Weights of a small contrastive image-text model: encoder depths [2, 5, 5].
Rows from block 5 of the text encoder of a small contrastive image-text model, named by matrix and row number. Rows with one number belong to one neuron. Each number is 200 + 40 x the weight over its row's rms, rounded and kept within 0 to 999. All counts start at 0. After the name is the row's rms in percent of the matrix's.
After each neuron's rows are labels from the 100 texts, of 14848, where the neuron reaches its highest value: "fires on" is the input token at the peak. Only what is clearly more common there than usual is listed. The data: simulated stained blood smears. In brackets: how many of the 100.
# fc1: MLP up (text_encoder.blocks.5.mlp.fc1.weight, 256x128), inputs 64-127
# fc2: MLP down (text_encoder.blocks.5.mlp.fc2.weight, 128x256, transposed), outputs 64-127

fc1.43,174,251,195,188,226,177,221,185,250,208,242,201,208,275,158,176,193,227,263,197,194,236,163,158,263,294,183,159,164,165,171,234,196,146,221,239,173,174,197,252,149,209,158,134,245,254,190,169,244,160,167,172,112,229,134,203,209,201,211,162,203,188,240,228,189
fc2.43,090,203,179,184,245,212,249,210,184,240,237,152,204,166,169,185,142,184,198,162,185,171,217,247,199,216,249,183,182,148,225,108,343,234,254,216,204,278,262,222,203,177,195,152,233,183,163,215,256,118,226,210,192,196,171,142,208,167,203,181,266,252,146,214,211
fires on: "e" (100)

fc1.88,070,203,197,121,208,193,181,144,225,185,215,214,173,194,152,167,251,235,197,190,209,205,131,181,214,223,214,232,184,173,215,217,209,243,152,297,187,210,237,245,166,277,284,198,208,308,207,209,223,237,195,225,119,199,198,206,168,162,211,158,251,251,244,199,220
fc2.88,056,198,208,148,270,135,289,179,194,166,212,192,228,176,155,255,111,178,152,138,225,175,177,160,184,243,168,228,208,267,217,243,290,223,241,228,227,185,224,177,180,170,214,145,230,232,102,191,120,166,257,213,152,195,209,191,198,155,200,103,242,162,181,131,234
fires on: "n" (100)

fc1.195,190,187,246,178,166,133,212,191,237,231,187,203,106,247,125,178,170,236,198,165,219,184,113,131,191,224,158,223,199,228,147,200,176,136,167,231,201,169,159,188,116,192,206,128,275,251,177,195,165,205,182,219,134,219,150,233,134,215,185,162,211,129,281,168,208
fc2.195,137,230,256,176,199,204,172,227,239,175,231,152,227,204,162,200,202,213,196,179,220,162,132,216,203,180,212,250,151,249,240,226,229,214,189,191,294,190,202,160,154,218,219,230,243,215,176,140,150,210,202,128,143,154,254,148,148,159,206,191,285,161,155,138,233
fires on: "<end>" (100)

fc1.213,201,223,208,249,146,247,143,258,245,227,151,304,131,190,236,157,260,282,228,259,248,245,217,223,224,186,226,189,181,169,195,250,239,184,114,164,163,241,172,197,223,230,170,190,186,176,287,239,229,175,153,155,229,247,169,174,228,252,113,218,148,219,238,229,244
fc2.213,224,193,199,134,289,191,283,187,210,140,229,151,226,201,160,238,167,188,200,105,143,142,195,152,196,236,180,160,244,272,192,221,134,187,237,225,214,133,262,236,207,211,251,160,211,235,149,170,149,240,281,217,197,173,188,225,201,135,238,187,202,186,192,208,139
fires on: "i" (100)

fc1.163,151,159,134,181,230,131,205,154,200,229,135,200,150,262,150,104,235,178,182,187,223,228,189,189,208,235,98,226,131,228,146,215,248,171,250,219,173,219,195,189,229,223,183,211,172,181,172,227,190,133,210,261,156,224,162,203,213,161,214,172,101,187,247,193,235
fc2.163,160,162,209,198,193,272,160,262,150,278,171,153,176,214,144,249,148,162,225,199,233,241,254,249,178,187,321,169,193,138,187,168,183,207,219,206,184,173,184,185,195,178,205,261,235,245,198,230,226,162,179,213,237,221,208,249,163,242,180,298,210,197,130,217,216
fires on: "l" (100)

fc1.91,192,184,232,301,117,222,150,272,257,213,141,265,132,236,216,167,230,275,221,240,255,205,223,255,184,179,230,206,189,220,172,259,235,195,179,130,186,229,131,169,207,205,174,231,220,180,221,256,179,201,164,188,240,222,182,178,186,208,157,197,164,165,208,197,254
fc2.91,165,216,223,169,232,160,279,201,204,129,238,162,239,185,129,264,153,199,225,118,147,172,173,184,224,242,137,136,221,265,188,265,193,175,242,238,209,146,233,223,212,190,218,147,242,242,117,153,155,210,226,206,157,179,176,208,200,128,234,161,222,157,204,243,160
fires on: " " (100)

fc1.158,121,246,145,120,220,183,294,156,186,226,241,185,289,224,212,161,201,187,203,183,190,262,213,228,246,235,232,163,129,166,142,186,198,195,225,187,161,188,212,237,236,206,253,199,184,198,89,196,236,130,179,177,176,246,136,213,235,225,228,163,199,209,196,239,196
fc2.158,089,147,246,203,207,256,228,226,193,215,163,170,146,177,155,189,165,233,187,192,183,169,216,181,192,210,321,184,252,188,171,161,244,238,167,254,173,215,219,175,177,166,213,184,266,230,191,248,209,210,239,255,192,195,166,234,190,165,177,226,260,189,149,187,166
fires on: "a" (100)

fc1.61,138,201,258,131,172,205,202,218,237,123,212,174,223,175,145,220,189,239,222,179,145,201,194,167,218,223,210,175,184,254,200,235,183,187,155,230,253,125,210,185,208,198,273,161,248,254,210,127,126,251,210,204,132,152,211,203,171,149,197,164,216,165,211,199,151
fc2.61,112,181,199,143,285,154,260,171,190,182,215,182,232,163,154,217,107,190,148,117,233,159,197,149,198,211,166,290,227,246,236,224,251,242,233,246,207,195,248,226,178,193,224,171,226,251,130,224,158,183,265,221,184,175,239,183,202,157,200,109,237,217,184,121,218
fires on: "n" (100)

fc1.1,151,175,227,305,106,194,149,251,261,226,147,257,156,238,187,150,223,257,226,249,275,205,194,222,187,200,215,217,158,207,173,263,224,212,196,167,189,187,113,192,193,229,171,238,214,205,208,285,195,204,154,204,206,212,198,181,171,205,174,196,150,167,212,188,243
fc2.1,127,216,221,172,229,135,273,208,205,149,231,170,234,179,148,273,144,213,220,121,165,153,185,183,237,265,114,135,184,278,195,272,267,192,257,223,209,155,232,217,215,187,203,145,243,230,97,167,150,186,231,188,170,188,190,209,213,141,234,133,247,167,214,223,183
fires on: "i" (100)

fc1.59,151,182,225,271,146,194,135,261,277,260,151,268,119,249,167,140,224,217,205,264,224,224,200,195,176,227,233,213,208,166,154,259,150,147,160,169,187,157,153,176,203,187,155,171,218,206,253,224,221,162,162,223,238,210,127,243,206,255,162,207,129,186,204,201,214
fc2.59,139,215,193,156,221,189,275,228,196,147,240,127,236,208,140,225,136,210,216,137,153,192,181,153,228,258,188,148,189,263,161,241,193,200,276,252,219,172,224,263,194,223,225,175,249,267,145,179,139,216,223,186,164,165,157,211,190,133,231,157,260,177,184,221,143
fires on: "r" (100)

fc1.14,172,226,254,141,158,202,202,209,243,138,197,247,228,176,209,214,214,253,242,192,162,193,137,157,222,213,211,180,206,219,195,281,131,124,132,212,223,205,181,188,146,205,219,216,249,262,215,146,164,247,197,191,117,194,212,238,176,219,159,144,223,151,221,237,182
fc2.14,087,185,186,211,242,217,225,245,201,173,211,161,186,175,206,237,123,178,162,151,204,147,234,214,197,221,233,217,257,197,192,234,221,276,217,227,196,148,255,247,231,224,205,186,205,186,174,224,188,213,248,210,223,165,197,142,244,123,220,125,217,257,156,151,158
fires on: "a" (50); " " (50)

fc1.136,166,183,262,249,155,185,184,251,277,184,164,247,179,255,153,234,200,279,232,188,279,190,181,235,195,191,203,203,139,248,191,280,198,161,155,174,166,202,156,153,191,178,184,164,267,224,182,238,158,217,169,197,171,234,177,192,165,168,148,148,189,133,268,183,272
fc2.136,130,211,226,181,223,255,210,177,176,109,240,161,242,122,278,276,182,161,151,167,165,195,180,217,197,139,196,211,261,281,254,195,240,227,214,216,261,241,238,160,199,166,236,283,180,233,151,190,139,232,239,200,191,136,247,196,200,141,212,217,258,182,130,157,192
fires on: " " (100)

fc1.203,193,186,212,225,195,143,163,206,282,203,178,224,190,212,98,161,231,242,192,183,248,233,206,171,210,231,175,197,113,203,196,300,141,209,163,256,178,136,219,203,233,252,170,160,233,277,186,236,189,239,181,195,164,229,181,201,164,179,187,175,120,180,285,194,239
fc2.203,147,224,176,194,239,256,225,191,170,154,251,212,227,130,312,242,190,198,177,181,206,208,192,263,214,174,200,283,240,205,304,120,268,223,219,154,239,282,237,176,188,204,191,265,169,204,200,238,175,150,250,199,258,167,256,185,205,232,204,221,244,217,158,167,208
fires on: "o" (100)

fc1.29,095,209,184,234,167,159,167,235,307,257,167,263,150,234,201,131,230,253,231,228,225,276,183,206,213,278,190,223,128,173,168,243,247,161,183,188,175,227,177,201,201,252,134,234,195,144,199,222,224,121,171,181,180,254,153,206,206,254,173,190,124,164,246,188,221
fc2.29,089,201,190,134,258,169,244,179,186,168,217,159,227,162,150,232,118,175,155,162,205,119,176,158,202,220,153,236,234,274,225,217,260,185,250,232,227,184,245,236,168,184,232,144,239,258,131,189,144,185,260,218,163,140,198,201,204,148,223,136,255,193,166,154,199
fires on: "i" (100)

fc1.221,148,186,201,125,222,140,172,167,246,205,188,221,208,214,116,156,204,242,202,177,205,237,162,166,284,262,139,199,109,202,163,258,164,183,186,260,190,145,215,233,194,259,245,187,246,256,213,197,187,204,197,226,94,226,196,235,160,199,216,188,177,183,285,215,191
fc2.221,116,221,170,175,255,162,258,182,168,210,219,162,247,154,246,211,122,189,175,133,229,130,176,239,195,195,162,266,213,235,269,178,345,234,253,173,215,292,239,161,188,183,200,196,199,188,139,213,174,142,247,175,210,169,238,150,219,206,199,137,260,219,178,148,241
fires on: "e" (100)

fc1.114,156,237,222,260,184,226,126,268,282,230,173,301,150,188,224,185,239,290,234,231,225,257,224,223,202,227,211,183,196,149,197,262,201,171,115,170,183,174,205,178,229,203,148,217,188,185,277,219,264,188,185,152,236,250,165,196,226,211,145,222,118,204,223,228,228
fc2.114,185,195,202,146,266,208,290,204,197,143,221,139,223,207,149,245,166,194,207,121,144,151,209,130,201,233,178,164,262,258,179,218,157,190,243,219,206,140,259,246,221,191,262,173,228,232,143,157,149,213,264,216,203,178,194,220,204,128,235,176,205,182,176,217,139
fires on: "i" (100)

fc1.159,169,169,202,286,127,227,146,225,281,234,152,250,107,274,205,137,253,222,192,268,240,285,197,228,164,208,232,220,193,160,164,192,183,143,155,163,181,208,149,156,192,181,132,206,197,166,219,244,223,188,138,241,230,214,125,237,193,231,163,227,171,162,181,191,217
fc2.159,136,180,223,138,208,225,238,214,174,177,216,178,242,217,124,225,123,185,206,175,173,206,168,155,178,250,228,157,211,240,165,232,147,182,221,230,210,136,188,224,170,204,211,178,259,301,160,158,152,203,196,231,145,172,161,279,165,159,200,221,235,161,162,211,117
fires on: "g" (100)

fc1.167,127,238,254,197,156,175,183,232,261,121,219,201,165,186,128,231,215,238,220,165,174,177,138,158,225,206,221,218,210,261,206,251,179,164,143,251,245,133,207,194,149,232,254,175,241,235,187,153,136,252,198,192,124,180,213,174,145,131,150,126,192,117,209,187,192
fc2.167,093,173,214,186,276,213,211,207,197,165,196,167,211,153,144,231,122,203,146,100,224,201,225,184,193,211,203,257,212,212,218,221,153,250,173,259,189,148,281,216,219,197,244,204,213,283,166,213,171,239,272,220,200,171,229,209,225,109,197,182,252,218,179,160,197
fires on: "t" (100)

fc1.112,135,144,200,248,150,241,150,199,219,252,138,244,131,275,215,127,224,182,174,273,241,248,197,194,161,188,237,242,219,161,152,183,203,143,162,181,198,270,132,174,172,190,163,221,206,219,263,241,232,178,146,241,216,194,170,275,189,248,167,244,176,162,158,199,232
fc2.112,132,197,209,150,221,222,273,209,183,166,219,141,242,207,131,218,102,184,199,145,158,201,154,137,203,236,208,149,213,252,187,220,166,189,236,261,242,181,219,255,173,200,196,186,258,308,160,160,169,239,205,233,150,141,154,239,158,155,210,212,238,158,172,218,132
fires on: "g" (100)

fc1.237,173,110,191,252,198,209,183,213,173,240,97,214,141,276,194,106,217,166,163,240,187,184,192,205,148,192,188,211,244,197,161,179,224,125,218,170,216,222,122,171,187,161,147,187,212,178,221,196,230,133,165,279,216,175,129,268,197,236,201,262,159,166,157,192,178
fc2.237,160,218,171,130,210,249,198,233,133,166,223,152,265,192,134,272,129,195,196,135,184,266,208,224,220,207,293,162,228,224,231,211,58,234,202,246,206,186,233,206,207,199,230,210,231,318,191,190,173,265,208,205,170,175,211,240,202,154,164,260,272,198,189,239,149
fires on: "u" (100)

fc1.194,119,187,186,144,215,156,186,195,235,183,197,194,197,268,108,124,206,235,189,177,169,224,160,103,286,266,151,203,130,229,164,230,206,190,225,267,202,184,199,274,195,267,227,220,223,272,158,183,176,197,198,232,122,192,158,207,169,191,242,170,171,191,246,211,167
fc2.194,106,205,193,140,271,159,272,176,197,192,225,169,263,169,233,217,98,191,161,113,235,131,180,206,177,197,171,295,207,244,265,208,308,222,228,165,215,252,231,144,185,167,209,181,207,183,146,198,164,158,251,181,201,187,246,181,199,198,194,119,241,175,190,124,235
fires on: "e" (100)

fc1.63,085,230,247,184,187,120,181,226,261,147,217,218,148,197,157,225,222,257,233,157,161,153,139,161,268,250,182,164,231,270,207,234,226,152,165,239,266,153,197,210,147,249,242,167,243,230,230,150,131,234,194,148,124,165,215,152,150,165,174,133,222,154,213,219,188
fc2.63,051,178,197,148,247,170,212,165,211,148,167,216,203,162,154,217,117,197,156,104,223,191,163,169,173,202,178,271,200,236,211,237,222,241,207,247,202,165,243,196,197,205,217,182,210,286,117,206,154,202,253,212,140,199,230,196,220,171,194,157,239,189,195,114,228
fires on: "t" (100)

fc1.120,120,194,201,235,143,204,136,209,235,250,128,280,159,244,246,143,228,252,204,217,240,292,191,238,202,212,219,217,161,153,193,228,184,158,135,178,134,279,149,160,200,198,156,267,180,175,273,254,243,207,144,212,211,264,182,254,227,243,126,248,171,150,224,213,242
fc2.120,099,188,182,141,238,207,277,170,168,161,213,183,243,197,121,203,90,164,194,177,185,202,146,149,188,230,193,215,193,273,201,230,214,182,252,242,240,184,209,224,173,203,212,192,250,275,124,183,142,150,203,243,144,146,187,262,155,166,211,209,250,149,168,165,134
fires on: "u" (100)

fc1.135,096,193,159,196,174,153,170,201,188,227,174,201,186,219,144,81,241,188,172,229,202,263,157,188,261,243,104,233,110,242,174,199,222,189,219,242,177,237,191,233,206,262,175,282,197,252,249,223,203,171,183,229,171,205,153,214,185,213,238,270,69,190,246,236,218
fc2.135,076,159,184,188,249,222,266,211,189,218,184,205,172,210,191,248,110,178,156,186,242,160,216,170,155,224,234,253,245,214,183,175,311,197,240,204,215,206,181,220,151,153,209,204,238,229,115,240,167,137,244,265,221,177,200,249,167,225,188,160,253,182,141,144,226
fires on: "l" (100)

fc1.207,122,200,252,199,152,139,203,221,242,166,222,164,166,249,147,166,176,253,201,166,186,163,109,154,203,216,124,208,237,244,182,222,196,126,163,218,242,200,154,212,131,211,200,152,280,253,227,158,153,214,169,209,127,180,183,197,151,189,218,162,243,167,252,198,185
fc2.207,095,180,223,153,262,197,242,187,195,156,213,154,218,180,161,224,119,189,143,122,227,151,170,177,174,214,203,270,209,270,227,221,206,232,218,221,250,194,223,204,166,207,235,210,232,248,130,197,133,211,258,220,184,141,239,188,186,160,209,166,262,190,163,112,212
fires on: "t" (100)

fc1.108,121,234,272,113,188,227,191,210,223,160,222,220,245,181,190,249,238,216,239,188,158,198,131,145,209,196,222,177,217,224,206,263,157,116,149,208,240,185,186,181,136,193,241,210,249,249,178,142,148,237,192,184,116,173,232,216,157,188,190,153,237,148,176,226,185
fc2.108,065,197,182,185,273,192,249,202,174,185,215,170,206,184,163,217,101,180,159,170,210,152,211,152,215,249,197,231,224,197,189,243,258,267,237,226,203,162,251,289,183,225,228,176,209,236,137,220,166,187,252,239,185,177,195,169,223,134,217,107,248,242,176,132,155
fires on: " " (75); "a" (25)

fc1.244,281,121,221,246,166,244,182,212,228,248,101,221,139,272,195,150,203,175,148,235,229,222,195,205,136,181,248,236,237,169,143,164,187,152,190,194,208,215,149,155,172,148,172,212,204,209,233,228,227,190,155,251,222,179,160,279,180,224,155,245,176,152,141,188,209
fc2.244,272,218,202,125,245,254,231,190,146,151,254,142,302,185,147,244,105,180,206,144,173,215,188,174,189,200,241,175,240,237,237,217,110,207,173,264,212,178,248,224,205,192,190,189,226,306,189,161,173,256,205,213,148,176,194,243,204,138,211,248,270,198,183,217,127
fires on: "g" (100)

fc1.151,302,133,142,190,243,128,230,131,222,246,136,213,148,259,158,117,204,195,166,172,242,210,204,177,182,205,106,243,159,207,146,172,270,175,249,239,162,220,211,200,228,188,176,161,185,186,163,243,222,153,223,264,184,235,157,197,209,161,203,164,159,206,244,178,238
fc2.151,304,169,212,216,161,270,126,245,185,279,157,184,158,225,175,234,197,181,229,227,224,264,246,248,181,189,308,163,179,117,166,178,154,192,181,201,175,183,171,197,201,193,186,255,224,234,216,240,258,185,156,214,248,228,190,251,158,246,164,299,198,191,151,238,211
fires on: "w" (100)

fc1.210,152,215,193,232,188,158,186,222,300,206,158,239,139,276,217,107,202,253,237,238,201,224,174,178,254,279,199,162,169,177,146,207,269,111,193,179,177,260,159,210,178,217,126,186,221,165,236,197,221,141,158,187,169,234,107,201,197,252,135,224,117,176,226,251,176
fc2.210,100,185,183,107,259,260,263,171,191,164,248,144,230,169,114,242,124,184,169,142,199,158,165,166,162,183,210,273,222,231,227,204,237,215,226,211,250,224,241,205,173,146,272,149,248,213,123,167,168,218,239,256,167,170,228,139,183,153,209,144,231,189,149,156,248
fires on: "r" (100)

fc1.33,146,203,201,269,143,214,151,270,281,231,164,257,106,194,233,109,228,281,201,223,236,200,252,217,236,245,156,207,165,178,180,252,246,183,143,184,162,189,178,237,231,273,143,189,201,167,317,220,240,196,184,141,252,226,180,176,228,236,181,226,156,205,252,234,205
fc2.33,162,173,214,126,269,188,291,204,195,166,215,142,228,205,156,233,120,184,214,121,135,145,198,167,192,238,181,129,229,250,174,223,180,193,279,217,209,120,242,245,196,176,221,216,230,256,94,161,175,223,247,223,174,171,179,205,192,139,228,178,229,199,172,245,155
fires on: "i" (100)

fc1.212,098,202,197,205,192,168,169,248,226,221,156,215,189,281,198,66,218,231,219,242,157,239,156,181,254,278,167,167,138,212,144,212,233,174,205,200,201,235,166,241,191,244,135,206,194,213,259,193,224,152,156,192,166,181,101,226,187,217,200,225,76,177,227,241,168
fc2.212,071,174,177,147,273,163,261,169,188,194,204,192,210,179,168,229,106,173,155,145,233,127,199,153,184,209,160,288,210,247,215,225,260,238,239,234,218,194,233,206,169,186,233,154,219,248,119,223,150,180,257,227,189,180,227,178,200,175,205,107,238,202,179,114,224
fires on: "e" (100)

fc1.73,261,253,190,265,192,232,121,272,225,221,222,213,213,150,252,229,228,237,218,205,196,240,240,252,235,214,236,156,204,144,237,214,171,220,163,99,189,184,232,226,251,235,117,204,171,166,290,195,264,221,212,119,248,203,191,159,249,193,204,229,123,233,180,226,183
fc2.73,259,213,227,155,229,253,263,213,183,140,239,152,209,160,173,249,193,201,184,156,143,134,245,146,207,205,183,192,291,263,215,200,167,226,200,208,242,152,255,217,225,187,302,185,215,221,176,158,138,224,272,201,229,154,248,195,206,154,233,159,218,196,176,193,148
fires on: "u" (100)

fc1.46,103,193,260,166,206,209,175,227,247,167,202,199,212,177,126,254,208,219,192,169,171,226,181,141,210,199,219,176,193,259,188,230,111,181,161,268,239,128,232,200,190,200,292,158,237,270,192,154,136,230,218,218,142,160,226,231,155,136,206,202,200,164,194,179,172
fc2.46,103,180,208,135,273,151,258,165,181,163,208,185,227,154,162,221,119,187,160,102,231,163,186,161,193,214,167,282,217,267,241,227,237,235,217,248,222,201,249,203,182,194,240,181,231,236,123,213,152,183,275,221,175,183,246,188,195,163,201,117,245,202,184,121,224
fires on: "n" (100)

fc1.90,069,175,227,126,167,191,191,165,242,176,202,180,207,215,158,206,201,242,161,194,210,199,114,192,244,215,180,223,171,222,217,208,189,197,138,285,206,188,250,236,159,245,294,209,226,294,193,188,162,245,176,217,63,192,258,248,154,180,210,192,247,241,221,227,207
fc2.90,069,189,188,135,271,148,270,167,186,167,202,189,249,158,170,235,128,172,156,148,220,145,179,187,171,215,174,255,218,258,258,220,267,218,240,210,234,188,244,195,182,179,241,174,221,241,113,219,149,156,258,223,174,173,226,199,202,174,209,93,239,189,160,113,234
fires on: "n" (100)

fc1.164,124,201,159,258,193,197,125,214,290,255,180,306,159,187,222,152,223,244,185,227,234,282,206,223,184,237,199,237,162,150,194,245,182,159,132,214,152,218,208,202,230,201,107,256,155,191,304,234,236,221,194,203,204,234,171,215,252,216,144,258,119,209,214,204,235
fc2.164,110,182,186,121,252,217,288,149,163,161,204,177,227,190,156,183,94,174,166,176,193,195,154,141,193,223,188,239,204,261,233,194,216,186,241,248,226,213,231,229,153,204,213,200,240,279,125,189,146,155,241,248,164,162,225,246,169,176,210,182,255,163,184,146,163
fires on: "i" (100)

fc1.183,236,184,206,172,210,149,170,199,278,177,194,215,191,228,88,205,213,196,213,194,196,178,174,109,231,244,156,181,188,200,165,253,149,157,230,257,211,125,204,236,185,238,241,146,243,320,187,175,157,216,198,238,137,193,196,240,174,168,208,169,199,169,236,205,171
fc2.183,139,178,289,192,198,182,186,225,206,208,164,194,231,194,198,229,181,213,189,109,232,166,161,251,165,209,253,177,186,252,233,208,216,202,153,152,247,219,170,101,137,178,182,224,286,216,168,187,151,202,212,167,187,184,199,203,134,201,130,232,287,122,159,198,259
fires on: "t" (100)

fc1.81,241,131,139,191,224,118,223,150,207,248,120,204,137,251,152,86,215,167,178,176,234,211,194,177,186,212,107,244,149,223,150,190,259,189,262,242,163,214,196,205,225,203,181,191,167,205,153,242,204,149,206,262,172,232,162,191,202,177,214,178,133,208,247,190,241
fc2.81,248,171,221,212,165,273,127,243,182,291,161,186,172,224,167,238,175,171,215,214,235,246,241,247,173,189,315,186,203,131,181,177,175,205,180,200,179,188,169,174,186,172,195,238,234,234,208,238,250,183,157,218,260,222,191,255,150,250,157,297,217,173,143,211,210
fires on: "w" (100)

fc1.51,148,189,245,301,123,213,121,271,247,195,146,249,180,228,220,188,230,267,227,244,269,213,205,251,196,194,240,213,159,217,173,280,231,229,176,164,210,229,146,172,192,228,203,262,201,186,219,263,153,227,154,189,206,197,207,187,179,173,144,187,158,168,195,191,256
fc2.51,141,215,221,178,240,159,281,199,208,113,250,164,244,160,178,262,153,208,225,124,142,171,181,190,239,258,127,142,222,269,205,252,225,189,242,235,203,149,252,236,219,195,208,174,222,236,131,149,145,195,230,191,163,186,188,205,214,123,237,145,243,178,209,235,153
fires on: " " (100)

fc1.125,240,154,257,179,191,148,214,181,238,196,175,197,115,261,125,225,160,216,183,168,206,153,155,144,169,206,147,211,243,229,172,191,157,135,160,242,221,145,151,196,137,195,219,121,280,269,159,191,165,206,201,243,163,184,163,249,124,197,174,193,224,147,243,172,213
fc2.125,211,229,231,165,215,173,205,191,204,155,235,143,226,176,188,226,187,204,181,139,210,144,146,188,193,154,203,259,222,285,252,229,199,240,201,194,294,201,229,156,154,189,268,219,231,192,158,160,111,219,224,154,156,148,263,156,159,162,196,164,266,182,167,120,233
fires on: "c" (100)

fc1.133,215,166,260,183,163,150,216,184,226,213,173,215,97,242,136,165,160,219,194,160,217,161,126,162,191,209,148,221,225,250,162,194,183,140,162,237,211,175,152,196,87,191,200,157,284,267,182,199,159,202,183,222,162,210,164,230,121,208,182,190,241,143,260,194,218
fc2.133,158,232,254,174,202,200,182,227,233,154,229,141,228,202,168,226,208,219,202,153,209,171,136,198,207,180,220,247,179,245,246,236,190,228,193,188,298,170,218,171,161,211,248,230,244,206,170,145,137,218,204,125,155,145,268,141,156,146,205,178,289,172,152,136,222
fires on: "<end>" (100)

fc1.199,167,204,154,247,243,164,246,159,224,237,172,200,129,259,205,123,241,209,187,240,227,235,198,228,205,222,122,228,135,180,130,190,257,181,257,159,148,238,186,204,226,195,199,144,177,183,168,222,227,120,199,208,184,252,115,210,220,203,228,180,97,204,216,209,236
fc2.199,172,157,248,158,197,285,159,230,152,269,159,174,186,203,145,239,167,163,202,196,217,198,238,213,184,186,319,172,229,154,163,170,159,209,190,239,175,153,192,187,182,163,230,250,253,253,177,229,232,206,189,243,211,229,212,271,144,211,167,297,239,183,112,200,196
fires on: "l" (100)

fc1.49,173,119,194,212,208,184,197,203,180,258,74,187,167,268,194,140,151,106,162,213,207,171,204,207,147,208,222,223,224,197,126,178,191,146,274,189,223,192,160,169,195,178,189,249,203,202,212,201,204,123,185,253,200,154,140,283,197,212,197,222,179,176,147,206,188
fc2.49,151,238,142,153,227,287,218,193,135,179,247,143,290,181,211,207,138,213,178,162,165,278,183,225,203,185,239,200,206,202,267,186,122,205,204,248,229,257,239,241,204,231,165,247,194,297,219,195,193,238,211,191,193,159,219,248,192,180,180,283,248,181,181,210,136
fires on: "u" (100)

fc1.82,122,188,214,256,150,234,182,235,254,261,165,276,160,209,200,194,182,209,201,261,235,234,180,178,140,200,241,198,238,161,195,217,217,137,144,176,196,172,151,147,170,136,145,196,222,220,258,198,261,175,162,200,193,201,153,237,176,256,143,209,136,186,192,193,212
fc2.82,139,215,201,168,263,178,280,189,223,123,243,165,212,208,176,192,156,226,221,141,145,204,153,146,252,287,114,165,205,252,188,226,195,172,227,247,200,178,247,296,182,236,203,171,226,246,171,171,158,211,231,205,178,185,168,217,199,139,249,158,227,192,207,223,134
fires on: "r" (100)

fc1.45,115,217,281,138,193,149,188,225,243,151,223,155,229,200,153,227,172,239,223,148,149,181,166,139,217,210,150,188,218,263,224,218,167,158,162,241,251,149,222,224,169,226,208,135,264,249,229,139,123,224,208,185,146,156,194,193,146,154,222,151,204,144,257,189,161
fc2.45,106,179,212,146,276,192,252,162,199,169,198,186,207,173,192,228,109,182,138,129,221,141,186,170,172,213,193,284,251,240,229,229,230,208,212,225,231,192,243,182,167,187,229,181,224,242,134,212,164,193,266,225,188,155,239,214,200,177,192,150,244,187,175,108,221
fires on: "n" (100)

fc1.169,145,128,215,265,146,231,170,236,196,249,101,237,123,255,213,110,201,163,176,252,222,221,185,209,143,178,233,218,225,172,155,176,249,136,200,170,202,245,129,153,172,182,156,229,211,205,242,225,225,156,138,243,206,182,147,276,193,238,157,223,180,158,167,217,223
fc2.169,147,219,187,139,223,238,264,218,146,168,238,131,281,209,139,221,90,173,199,166,159,218,162,146,202,225,215,164,216,228,198,216,135,194,227,257,241,188,212,257,170,203,192,179,247,298,183,150,169,241,200,215,146,148,175,247,184,161,205,218,237,173,178,213,101
fires on: "g" (100)

fc1.209,122,187,287,237,114,164,167,236,210,141,204,155,142,204,155,229,182,205,205,186,158,139,156,178,183,172,178,213,253,241,157,210,174,165,168,173,274,155,158,192,145,200,194,163,256,234,200,122,138,233,172,241,149,149,181,204,133,152,203,165,201,145,218,188,181
fc2.209,076,187,232,212,199,230,129,248,238,216,171,138,205,171,163,213,158,235,184,148,255,239,206,278,197,179,221,277,112,212,237,193,154,233,154,230,197,176,241,168,206,202,161,257,229,230,195,190,207,232,188,135,168,186,240,150,200,137,159,244,290,222,173,160,256
fires on: "a" (100)